config.yaml
model: "contrastive image-text model"
dataset: "numbers of one to four digits printed on busy colour backdrops"
train_examples: 295000
image_size: 40
crop_scale_min: 1
horizontal_flip: false
translate: 0.06
rotation_deg: 5
tokenizer: "char"
vocab_size: 14
loss: "softmax"
embed_dim: 128
encoder_arch: "squeezenet"
encoder_norm: "batchnorm"
encoder_activation: "celu"
encoder_depths: [2, 5, 5]
encoder_kernel_size: 3
encoder_stem: "single"
encoder_widths: [96, 192, 384]
text_encoder_causal: true
text_encoder_width: 256
text_encoder_layers: 8
text_encoder_norm: "layernorm"
text_encoder_norm_position: "pre"
text_encoder_activation: "gelu"
text_encoder_mlp_ratio: 6
text_encoder_head_dim: 32
text_encoder_fused_qkv: false
text_encoder_bias: "all"
text_encoder_qk_norm: false
text_encoder_parallel_block: false
text_encoder_inner_norm: false
text_encoder_drop_path: 0.1
text_encoder_positions: "learned"
init: "torch_default"
residual_init: "scaled_by_depth"
optimizer: "nadamw"
learning_rate: 0.0021
beta1: 0.8
beta2: 0.999
eps: 1e-08
max_steps: 4800
batch_size: 256
epochs: 4.2
lr_schedule: "cosine"
final_lr_fraction: 0.05
warmup_steps: 90
weight_decay: 0.1
Rows from block 8 of the image encoder of a small contrastive image-text model, named by matrix and row number. Each number is 128 + 24 x the weight over its row's rms, rounded and kept within 0 to 255. All counts start at 0. After the name is the row's rms in percent of the matrix's.
After each channel's rows are labels from the 100 images, of 14848, where the channel reaches its highest value: "strongest on" is what is common among them. Only what is clearly more common there than usual is listed. The data: numbers of one to four digits printed on busy colour backdrops. In brackets: how many of the 100.
# sq0: squeeze pointwise conv (encoder.blocks.8.sq.0.weight, 96x384x1x1), inputs 308-383

sq0.63 104 [139 122 150 150 158 101 132 165 101 122 101 154 125  68 103 129 129 104 121  79 121 124 119  80  66 126 112 116  94  54 150 147  74  86 116 118 121  89 112 120 107 119 108 128 105 148  93  70 124 101  93  90  58 143 159 116  74 161 109 156 119  94 156 146 125  93 134 129 143 162 158 107 108 105 126  83]
strongest on: last digit: 8 (27)

sq0.39 088 [136 124 110 128 116  79 144 119  82 180  99 149 131 107 128  85 135 145 102 119 108 149 125 122 123 162 149  42 102 148 161  81 154 132 153 134 118 158 110 178 107 147 150 144 114 131  99 135 126 105 151  96 121 142  73 111 137  82 148  89  70  85 130 130 154 114  97 165 126  99  91 153 138 129  93 100]
strongest on: the digit 8 (70); first digit: 8 (58); length: three (57); first digit: 2 (25)

sq0.33 094 [ 43  40  92 107 127 166 126 105  78 135 199 109 120 181 163 151 132  74 145 119 162 101  96 133 120 110 112 140 127 103 117 149 112 103 124 121  73  85  98  98 159  53 129  92 147 147 191 165 127 147 127 131 120 127 170 144 145 150 138 149 147 173  94 145 100  89 144 120 110 109 101 102  95 130 143 173]
strongest on: the digit 6 (100); last digit: 6 (82); first digit: 6 (73); length: two (53)

sq0.34 108 [ 83 125 127 114 139 123 114 122 165  78 104 128 159 124 138 128 118 138 139 136 131 124 149 138 110  98  82 172 124  85 125 128 161 169 103 136 153 113 181 150 101 117 114 118 133 145  91 129 118  56 126 104  97  95 107 131 137  97 169 130 125 111 150  87 142 139 145 134 123 147  91 146 179 130 116 136]
strongest on: the digit 4 (100); length: four (86); last digit: 4 (28)

sq0.41 118 [136 155 142 142 138 134  40 131 139  81  86 135 124 161 122 132 120 153 131 115 132  82 136 121 130 121 126  90 107 126 153 129 128 115  68 134 142 102 123 125 127 123 101 118 110 111 121 140  92 116 142 137 194 118 158 140 163 166 140 141 106 135 155 150 143 107 106  89 119 144  25  48 134 126 108 148]
strongest on: the digit 5 (100); last digit: 5 (82); length: two (68); first digit: 5 (49)

sq0.90 089 [170 124 135 187  81 127 140 123 126 181  84 118 167 110 154 119 121 142 132 118 136 143 119 126 141 152 111  53 128 150 126  95 150 120 130 144 145 157 125 171 121 148 140 127 150 179 136 148  91 125 125  99 167 149  65 125 137 111 131 136 103 100 126 182 143 138 113 160 212 121 111 160  93 126 120 125]
strongest on: length: two (65); last digit: 1 (35); first digit: 1 (27)

sq0.2 097 [142  73 119 125 108 165 130 118 143 124 118 122 118 146 134 182 151 106 159  76 146 129 130 148  98  99 146 129 115 106 134 165 109  86  51 121 125 136 104 132 168  91  62 127 145 111 150 157 142 120 101 184 150 135 137 154 148 129 116 123 140 147 130 120 154 119 152 134 111 133  24  89 127 146 150 170]
strongest on: the digit 9 (84); first digit: 9 (71); length: two (60); last digit: 9 (52)

sq0.87 094 [121  88 136 129 130 123 148 158 153 155 113 108  71 115 141 133 121  84 126 127 131 157 129 152 107 125 108 138 154 115  67 126 137 133 126 110 107 131  89 125 148  87  91 134 160 115 156 134 135 132 108 149  39 114 114 135 124 100  86 122 167 107  93 103  97 132 124 126 101  96 133 136  96 138 125 115]
strongest on: on a plate (73); length: four (65); the digit 6 (63); first digit: 6 (49)

sq0.4 085 [124 112 109 160 164 124  60 158 107 121  97 132  74 136 129 132 127  72 159  82 134  79  88 138 125 124  99 120 116  99  93 121  57  69 136 110 122 125  85 108 133 137 134 114 121 119 129 122 117 103 104 127 156 130 171 129 138 160  93 153 127 139 112 145 119 114 135 121 115 104 145  69  89 133 149 155]
strongest on: the digit 5 (74); first digit: 5 (64); last digit: 5 (63); length: one (61)

sq0.12 087 [173 120 144 115  79  81 171  78 126 163 138  97 101  89  81 134 130 147 108 162  99 158 142 123 171 128 201  85 129 164  98 134 145 119 120 126 152 109 123 110 143 181 129 180 139  86 111  86 157 149 137 158  84 165  75  92 105 112 134  66  72 100 117  84 142 185 116 101  87  82  84 148 142 129 143 100]
strongest on: length: two (63); last digit: 2 (26)

sq0.86 104 [183 143 137 132 133 146 106 163 125  95  56 122 110 167 140 133 138 158 150 111 136 121 138 144 130 130 148 122 130 157 143 121 126 123  65 129 161 124 146 129 153 131  84 137 113 102 137 131 117 128 164 134 174 126 157 137 174 198 132 169 106 144 128 167 137 130 109  98 144 148  48  85 145 117 137 164]
strongest on: the digit 2 (76); length: two (61); last digit: 2 (54); first digit: 2 (46)

sq0.46 106 [ 68 109 114  88 122 155 127 149 146 107 202  94 152 166 166 143 132  97 133 137 159 121  98 147  99 101 112 178 161  95 103 121 147 150 119  77  60  87  77  76 136  88 123  99 135 147 170 161 144 124 131 131  97 117 144 132 151 106 155 105 194 154  82 103  82 130 136 142 127  96 121 147 116 137 115 148]
strongest on: the digit 0 (100); length: three (76); first digit: 0 (44); last digit: 0 (31)

sq0.1 105 [ 96  54  88  91 161 153  91  98  85 117 186 140 166 159 150 158 124 114 140 120 156  60  70 135 133 112 135 132 131 120 125 153  83 113 148 110  88  91  51  94 158 118 147 128 133 123 167 135 154 117 105 146 118 163 171 130 153 129 149 118 128 166  84 104 120  95 139 134  88  59 106  81  73 119 150 159]
strongest on: the digit 6 (94); last digit: 6 (77); first digit: 6 (75); length: one (58)

sq0.28 105 [114  90 118 127 137 131 110 122 138  62  81 130 153 121 117 114  83 149 112 149 141  97 132 137 135  66 106 166 130 129 148 121 133 151  71 127 144  96 163 119  80  81  71  97 124 136  95 146  90 120 128 111  75  84 141 144 140 144 136 138 132 139 163 118 141 116 144 164 125 152  98 117 149 118 108 145]
strongest on: the digit 4 (97); first digit: 4 (73); last digit: 4 (26)

sq0.84 103 [164 108 115 116  93 121 164 109 156 105 167 155  56 169  68 114  97 141  91 193  99 164  88 143 138 147 153 168  84 135 118 163 156 162 129 114 133 121 115  96 125 138 115 153 103 103 167 118 118 157 139 125 114  94  90 126 147  84  85  82 139 143 144  50 126 221  77 105  98 107 121 153 140 149  90 125]
strongest on: length: four (91); the digit 0 (62); the digit 9 (53)

sq0.64 108 [110 129 146 121 125 133 100 109 166  99  90 134 166 106 124 137  92 131 132 128 141 111 166 131 107 107 116 138 141 102 130 100 167 146  96 120 158 118 198 152  88 119 124 126 132 117  96 145 104  73 116  91 126 102 102 140 128 122 138 135 115 135 155  80 126 127 150 138 118 145 105 144 175 119 108 121]
strongest on: the digit 4 (100); length: four (53); last digit: 4 (46); first digit: 4 (30)

sq0.8 107 [181  97 144 129 150 110 128 111 105  98 129 160  48 119  69 104 125 124 104 163  95 156 107 128 144 128 171  99  90 144 142 165 143 108 141 112 117 109 114 104 117 126 155 158 112  67 149 104 116 137 118 131  70 109 142 105 123 185  74 111 108 124 148  67 130 173  59  83  62 102 136 122 101 122 137  96]
strongest on: length: three (73); the digit 5 (49); last digit: 5 (28)

sq0.66 098 [150 119 121 132 133 150 106 118 131 125  88 135 100 134 161 152 139 119 172  65 142 106 107 146 105 105 106 100 116 138 121 151 103  76  81 135 137 134 120 137 152 109  61 108 138 114 150 158 122 119 116 170 169 122 153 155 150 175 124 140 110 159 117 141 164 120 147 123 115 128  33  73 118 145 117 163]
strongest on: length: one (59); first digit: 9 (27); last digit: 5 (26)

sq0.82 100 [ 81 111 128 143 138 116  91 146 144 111  98 171 171 129 123 120 114 158 123 144 132 105 157 127 116 113  94 147 115 117 167  93 147 140 114 148 138 110 167 136 100  82  92  94 124  99  87 150 112  90 124 118 114  83 119 146 157 112 124 114 103 109 175 104 146 125 125 158 105 136  99 127 166 132 125 149]
strongest on: the digit 4 (71); first digit: 4 (51)

sq0.35 075 [164 115 108 172 146 129  87 126  94  95  77 115  71 123  69 100  96  67 119  71 114  71 110 115 115 114 113  98 133  88  78 108 121  74 141 134 138 116 139 111 112 123 164 148 135 115  96 100 110  58 123 109 102 117 160 102 100 183  88 146 122 123  91 120 116 123 115 112 108 150 155  97 153 116 120 121]
strongest on: on a plate (79); the digit 4 (49); last digit: 4 (29)

sq0.78 112 [107  96 108 114 110 142 148 112 168 115 132 130 106 140 115 116 109 127 125 156 120 132 125 146 117  92 116 192 118 128 121  97 152 166  82 109 126 126 114 117 104 108  58  94 119 127 132 142 114 134 137 124  40  54  88 144 156  58 146  76 160 125 144  88 140 141 134 149 132 110  94 151 126 143 100 144]
strongest on: length: four (98); the digit 0 (90); the digit 7 (51); last digit: 0 (36)

sq0.5 098 [163 130 176 163 195 101 105 150  65 109 117 163 100  93  74 117 136  99  92 122 105  75 113  82 106 134 126  83 115  83 120 150  82  85 153 108 123 101  95 127 114 111 156 152 105 124 100  87 153 119 111 111 111 114 158  87  71 152 122 136  99 114 140 130 150 133 114 125  92 135 206  64 120  68 157 107]
strongest on: length: two (55)

sq0.48 104 [156 123 143 151 163 106 127 164  83 129 102 149 119  99  97 120 126  86  84  64 101 128 127  72  78 129 106 108 103  74 156 136  82  91 135 119 132 116 101 113 101 132 152 152  95 161 126  90 135 107  95  97  74 131 173  76  66 197 104 161  97 112 138 111 137 129 117 137 136 144 158 105 100  72 160  75]
strongest on: on a plate (65); length: two (58); last digit: 0 (25)

sq0.55 108 [141 134 127 104 135 108 120 125 133 124  96  93 141 116 104 129 115 133 136 106 101 143 162 129 110 158 121  95 145 140  94 136 141 113  95 111 143 162  39  95 148 161 120 139 151 113 130 102 135  86 145 145 102 160 101  94 118 128 127 120 125 108  77 105 156 139 114 135 114  71  22 163  71 157 158 102]
strongest on: the digit 3 (62); the digit 2 (54); first digit: 3 (54); first digit: 2 (43)

sq0.93 121 [152 149 117  99 122 138  54 101 145  69 128 105 151 146  98 127 114 149 118 119 132 117  85 120  93 131 101 114 114 129 100 142 146 100 101 117 150 116  53 107 119 155 158  82 106 157 138 140  85  89 149 106 134 176 110 125 139  98 151 131 146 143  97 141 141 166 127 143 143  81  53 126  92 121 139 148]
strongest on: the digit 5 (80); length: four (71); last digit: 5 (30); first digit: 5 (27)

sq0.9 114 [ 73 124 134 115 141 117 106 159 129  77 145 101 195 116 123 144 142 103 135 143 143 132 106 132 112  91  78 186 163 109 115 150 181 184 146 125  89 139 138 182 139 106 101 112 167 192 124 105 166 134 144 112  98 141 132  93  95 144 147 183 133 112 102 195  95 154 123 102 168 195 134 166 168 101 180 108]
strongest on: length: four (93); the digit 4 (91)

sq0.25 108 [150 115 134 127  95 149 154 118 121 126 132 134  37 146 154 131 106 117 111 146 125 136  76 134 160 124 165  91  83 170 105 115 123 104  51 131 123 154 129 132 118 128  73 129 109 128 153 133 107 200 144 126 109  91 139 148 160 109  92 120 101 160 127 114 134 144 112 106 148 105  95 110 151 111  98 146]
strongest on: length: three (82); the digit 2 (50)

sq0.30 089 [119 129  93 112  92 119  48  88 109  63 125 116 122 150 132 131 127 104 118 102 131  73 209 113 108  88 152  89  71  75 121 154 168 117  92 105 121 108 169 119 140  91 129 124  96 114 143 129 133 131 119 142 169 111 149 102 136 172 131 148 125 157 130  92 111 115 110 116  94 167  92 103 139 102 112 148]
strongest on: length: one (49); the digit 6 (46); first digit: 6 (33); last digit: 6 (32)

sq0.17 083 [133 144 128 140  95 109 164 145  88 137 101 136 151 101 136  87 118 145 113 114  97 133 151  85 111 156 165  16 139 162 126  88 125 109 123 116 136 147 121 128 106 171 139 124 116 172 137  84 101 119 122 113 101 156  98  93  83 150 126 106  65  82 111 151 118 108 121 128 135 111  98 159 113  98 134  85]
strongest on: first digit: 8 (40)

sq0.7 089 [143 126 105 159  80 103  89  76  96 149  79 116 155 132 153 108 119 139 131 143 110 133 110 108 137 136 120 101 102 137 134  73 144 142  89 146 148 119 116 185 101 108  90 101  96 156 123 131  71 161 119  95 127 105  86 115 128  97 100 154  83 116 132 162 136 133 118 131 177 140 109 140 103 103  77 135]
strongest on: length: two (80); the digit 1 (54); last digit: 1 (44); last digit: 4 (27)

sq0.14 106 [ 82 146 127 108 152 144 135 137 155 119 157  87 166 128 141 135 132 131 134 139 133 147 144 150 121 107 113 158 159 109 113 125 161 174 126  61  76 136  86 124 133  70 109 113 156 149 137 149 146 117 147 131 105 119 102 144 137 122 133 124 188 134  95 108  87 125 135 143 122  95 120 158 112 132 122 135]
strongest on: the digit 0 (100); length: four (80)

sq0.71 099 [135 125 163  86 149 143 105  81 161 132 112 133 140 123 117 144 106 134 139 102 145 143 108 151  99 125 118 114 166 115 112 135 159 136 124 131 181 120 161 196 107 145 160 152 149 174 125 145 133  63 122 118 125 140 122 147 129 114 167 155 114 140 108 134 156 161 149 181 146 135 133 189 179 152 147 137]
strongest on: the digit 4 (97); length: four (88); first digit: 4 (25)

sq0.52 095 [149 100 102 126  94 121  88 106  95 130 118 120  94 140 136  96 109 139 112 138 110  74 127 106 134 115 119 124 103 140 140 102 131 142 107 119 118  81 139 123  99 102 104 111  98 121 120 147  71 143 139  71 109  98 136 130 142 110 133 124 116 130 119 101 154 146 113 138 130  90  87  85 153 137 110 154]
strongest on: length: three (60); the digit 8 (58); the digit 9 (45); first digit: 8 (29)

sq0.11 099 [114 199 157 122  93 114 151 134 131 156 187 117 121 108 141 137  83 145 133 108 128 180 134 117 133 162 134  95 135 135 134  97 148 107 118 130 127 127 136 131 110 194 153 148 122 140 124 136  92 133 127  79 159 178 108 110 110 145 117 149  70 124 147 149 114 133 139 101 155 163 134 163 154 119 116 124]
strongest on: the digit 1 (99); first digit: 1 (95); last digit: 1 (41)

sq0.65 097 [145 121 158 147  85 129 139  64 141 160 104 129 180 122  91 139 103 141 145 120 137 162 121 128 129 133 112 105 149 132 114 103 147 125 130 139 155 133 116 190 119 147 140 121 149 129 131 146 120  91 131 137 121 143  51 132 130 100 150 145 116 126 116 162 150 154 146 187 153  92 140 150 101 140 116 138]
strongest on: length: four (72); the digit 3 (59); the digit 2 (53); first digit: 3 (46)

sq0.36 092 [ 62  11  69  78 131 155 119 136 123 106 186 112 143 155 145 157 143 104 137 118 163  62  80 140  90  85 106 140 120  97 129 143 114 104 157 109  70 104  74 118 143  62 147 103 141 154 163 154 155 106 124 147 105 125 146 140 134 114 121 117 164 151  84 121  77  77 131 124 118  82 149 108 111 129 114 155]
strongest on: the digit 9 (95); first digit: 9 (84); last digit: 9 (63); length: two (55)

sq0.69 088 [119 125 167 128 131 158 101 101 131 182  90 115  93 153 153 169 102 119 154 142 155 155  91 140 135 129  98 104 105 143 112 115 129 130  98 127 151 162  83 147 136 106  91 125 131 121 168 147 112 137 134 155  55  72  94 136 153 103  91 107 105 143 130 107 156 117 120 116 130 100 105 136 116 136 104 160]
strongest on: the digit 2 (80); last digit: 2 (59); first digit: 2 (57); length: two (56)

sq0.73 091 [128 159 136 156  59 130 144  69 124 184 119 122 104 137 135 143 138 142 149 157 148 174 142 152 139 137 116  85 140 146 117 118 145 134  85 152 136 176 121 174 114 152 119 119 149 140 158 152  95 139 159 123 109 129  53 126 121  98 102 123 138 137 130 151 156 147 120 121 171 126  55 156 120 129 109 130]
strongest on: the digit 0 (100); length: four (74); last digit: 0 (28)

sq0.91 094 [104 105 161 121 138 135 101 134 158 154 117 114 120 124 115 136 103 102 166  77 121 145 127 128  96 128 118 141 157 123 108 116 113  99  86 131 132 129  79 115 142 122  83 117 148 136 151 135 151  86 117 141 141 128 112 140 120  94  90 126 157 130  85 101 144 118 130 148 141 104   4 144  70 160 136 113]
strongest on: the digit 2 (87); first digit: 2 (76); last digit: 2 (62); length: one (56)

sq0.0 106 [140  67 141 130 136 110 174 146 165 192 102 125 111 133  97 141 147 100 123 116 123 165 132 160 130 130 144 126 148 145 125 133 135 116 115 145 112 191  88 151 149 104 145 174 160  86 147  96 154 127  81 180 102 107  76 147 138 157  64 117 125 141 115  75 104 134  98  86  85  73 104 187  96 152 126 125]
strongest on: the digit 2 (83); length: three (66); last digit: 2 (41)

sq0.59 099 [151 100 165 139 146 135 132 137 143 159 104 137  82 130 127 152 135 117 160  96 116 149 134 139 111 120 149 125 143 116 117 120 107  85  68 130 163 164 134 138 154  92  58 138 153  99 144 134 150 110 127 150 168 127 127 148 120 141 113 129 141 138 131 104 162 127 137 174 128 139   3 128 120 144 135 141]
strongest on: the digit 2 (90); first digit: 2 (79); last digit: 2 (64); length: one (56)

sq0.32 101 [135 141 142 133 115 162  89 147 139 102  79 120  92 142 150 131 121 141 140  67 144  98 156 132 110 119 130  86 115 116 132 130 126 129  55 133 167 119 138 132 141 117  80 105 135 115 145 141 107 123 133 140 197 130 157 148 165 187 120 173 108 139 133 152 151  97 117 115 147 158  37  77 135 120 124 168]
strongest on: the digit 9 (86); length: two (64); first digit: 9 (63); last digit: 9 (61)

sq0.57 106 [144  74 122 136  95 127 112  71 151 120 139 144 148 155  90 125 105 169 112 164 106 114  86 141 130  97 121 149 113 148 156 115 145 141 116 142 149 122 116 125  98  81  97  88 117  98 152 139  90 132 145  99  98  90 125 132 156  53 176  61 135 155 141  67 166 183 131 168 109  72 124 131 118 129 100 154]
strongest on: length: four (100); the digit 2 (61); the digit 5 (46)

sq0.72 108 [150 112 142 158 136 125 126 115 113 205  72 138  95 141  82 142  88 105 149 106 153 137 128 149 132 152 121  76 170 129 103 105 171 140 132 168 107 165  66 185 146 112  97 147 162 162 146 125 134 104 110 133 129 127 103 125 130 164 101 204 134 130  88 171 152 129 142 157 168 144 113 174  78 164 124 143]
strongest on: the digit 3 (89); first digit: 3 (85)

sq0.81 100 [ 99 130 106 129  87 153  89 112 128  98 117 118 144 171 159 154 144 127 150  91 150  57 131 129  96  93 125 130 102 115 158 150 116 144  74 131 130  73 139 110 124 101  91 107 121 132 156 155  91 120 134 138 172 117 160 137 161 149 146 134 140 152 122 121 111  82 124 102 109 142  32  78 140 122 114 170]
strongest on: the digit 6 (79); last digit: 6 (67); length: two (58); first digit: 6 (49)

sq0.42 099 [141 118 100 117 159 125 113 118  72 143  96 145  74 151 145 113 113 186 113 160 113 124 109  97 160 150 137  60  66 173 150  84  97  97 122 114 163 134 119 146 118  98 101 124  85  92 118 123 103 151 173 110 160 101 107 138 165  74 126 107  94 115 152 112 183 136 107 152 118  81 104  78 119 106 114 142]
strongest on: the digit 7 (85); length: four (83); first digit: 7 (48)

sq0.37 093 [181 153 141 138 104 145  98 151 133 108  95 110  69 128 139 150 126 121 145  83 128 136 225 142 111 132 133 104 118 101 117 119 139 112  61 132 159 144 170 133 131 102  69 131 136 124 117 139 132 104 117 127 182 123 127 137 142 201 137 186 124 139 143 139 132 114 115 109 138 190  37 150 165 128 133 139]
strongest on: the digit 1 (100); last digit: 1 (71); length: two (68); first digit: 1 (67)

sq0.20 101 [121 173  92 137  85  97 136 116 133 116 141  99 139 135 105  85  86 118  85 147 109 116 186 118 131 123 118 121  86 130 118  80 139 141 134 109 108 118  82  97  72 133 120 108 101 153 124  98  88 141 128  61 110 107  88 107 132 105 111 123 161 101 118 147 119 142  86 100 129 121 114 146 102 117  88 107]
strongest on: length: four (100); the digit 0 (98)

sq0.83 097 [133 145 109 155  90 113 143 117 111 181 110 121 141  70 157 125 164 123 120  76 126 131 185 115  78 168 114  55 115 112 122 119 157  93 126 104 145 142 103 146 129 149 138 110 108 138  99 110 122 100 110 150 103 119 120 117  88  75 138 111  92  94 136 156 123  98 118 103 145 119 125 168  99  96 125  74]
strongest on: on a plate (92)

sq0.3 112 [161 158 127 115  97 138  48 118 131  86  80 118 117 153 117 135 115 153 133 104 124 122 149 126 126 116 120  89 129 143 129 120 138 113  52 113 170  93 126  90 122 124  96 115 134 122 118 148 116  90 150 133 157 151 138 132 134 147 150 135 122 135 138 148 151 136 132 119 147 126  36  79 148 119 131 136]
strongest on: first digit: 2 (30); last digit: 2 (28)

sq0.67 112 [163  80 142  94  96  91 169 108 150 177 137 133 100 110  87 138 129 141 118 137  90 153 106 128 158 127 168 118 107 159 118 148 134 135 122 104 147 157 107 104 137 104 142 178 141  64 142  99 158 143 128 176 140  99 114 117 111 119  91  83 127 110 133  25 117 174  81  83  54  61 123 192 138 145 127  80]
strongest on: the digit 2 (90); length: four (71); last digit: 2 (38)

sq0.45 118 [146 123 162 100 123 119 191 103 146 119 139 114  95 112 114 140 145 126 118 184 104 156  77 130 162  89 178 140 119 141  86 165 155 144 140 130  84  71 158  91 141 107 147 159 125  72 145  93 128 154 150 151 133 109 123 113 119 110 105  75 131 133 129  77  69 192  69  56  78 112 160 139 154 125 128  95]
strongest on: length: three (64)

sq0.10 092 [145 152 139 142 158 137 112 182 115  96  76 151 148 161 144 139 106 150 146 120 138  82 155 141 133  98 118 119 123 143 159 120 136 170 120 135 144 113 146 129 114 116 107 103 123 115  92 153 114 133 146 113 154 100 175 151 171 227 169 182 100 134 164 161 125 106 119 120 147 151  97  58 157 128 137 150]
strongest on: the digit 1 (98); last digit: 1 (78); length: two (60); first digit: 1 (52)

sq0.68 097 [140  95 152 149 119 153 132 126 137 135 124 124 105 139 163 142 134 129 159  94 136 146 162 143 106  95 145 139 134 111 131 128 118 108  81 119 164 154 139 149 164  92  60 124 152  97 150 139 160 102 106 159 138 105 123 150 152 151 105 139 126 144 130  95 153 136 132 133 110 156  15 119 133 138 137 151]
strongest on: length: two (63); the digit 0 (59); the digit 9 (48); first digit: 0 (45)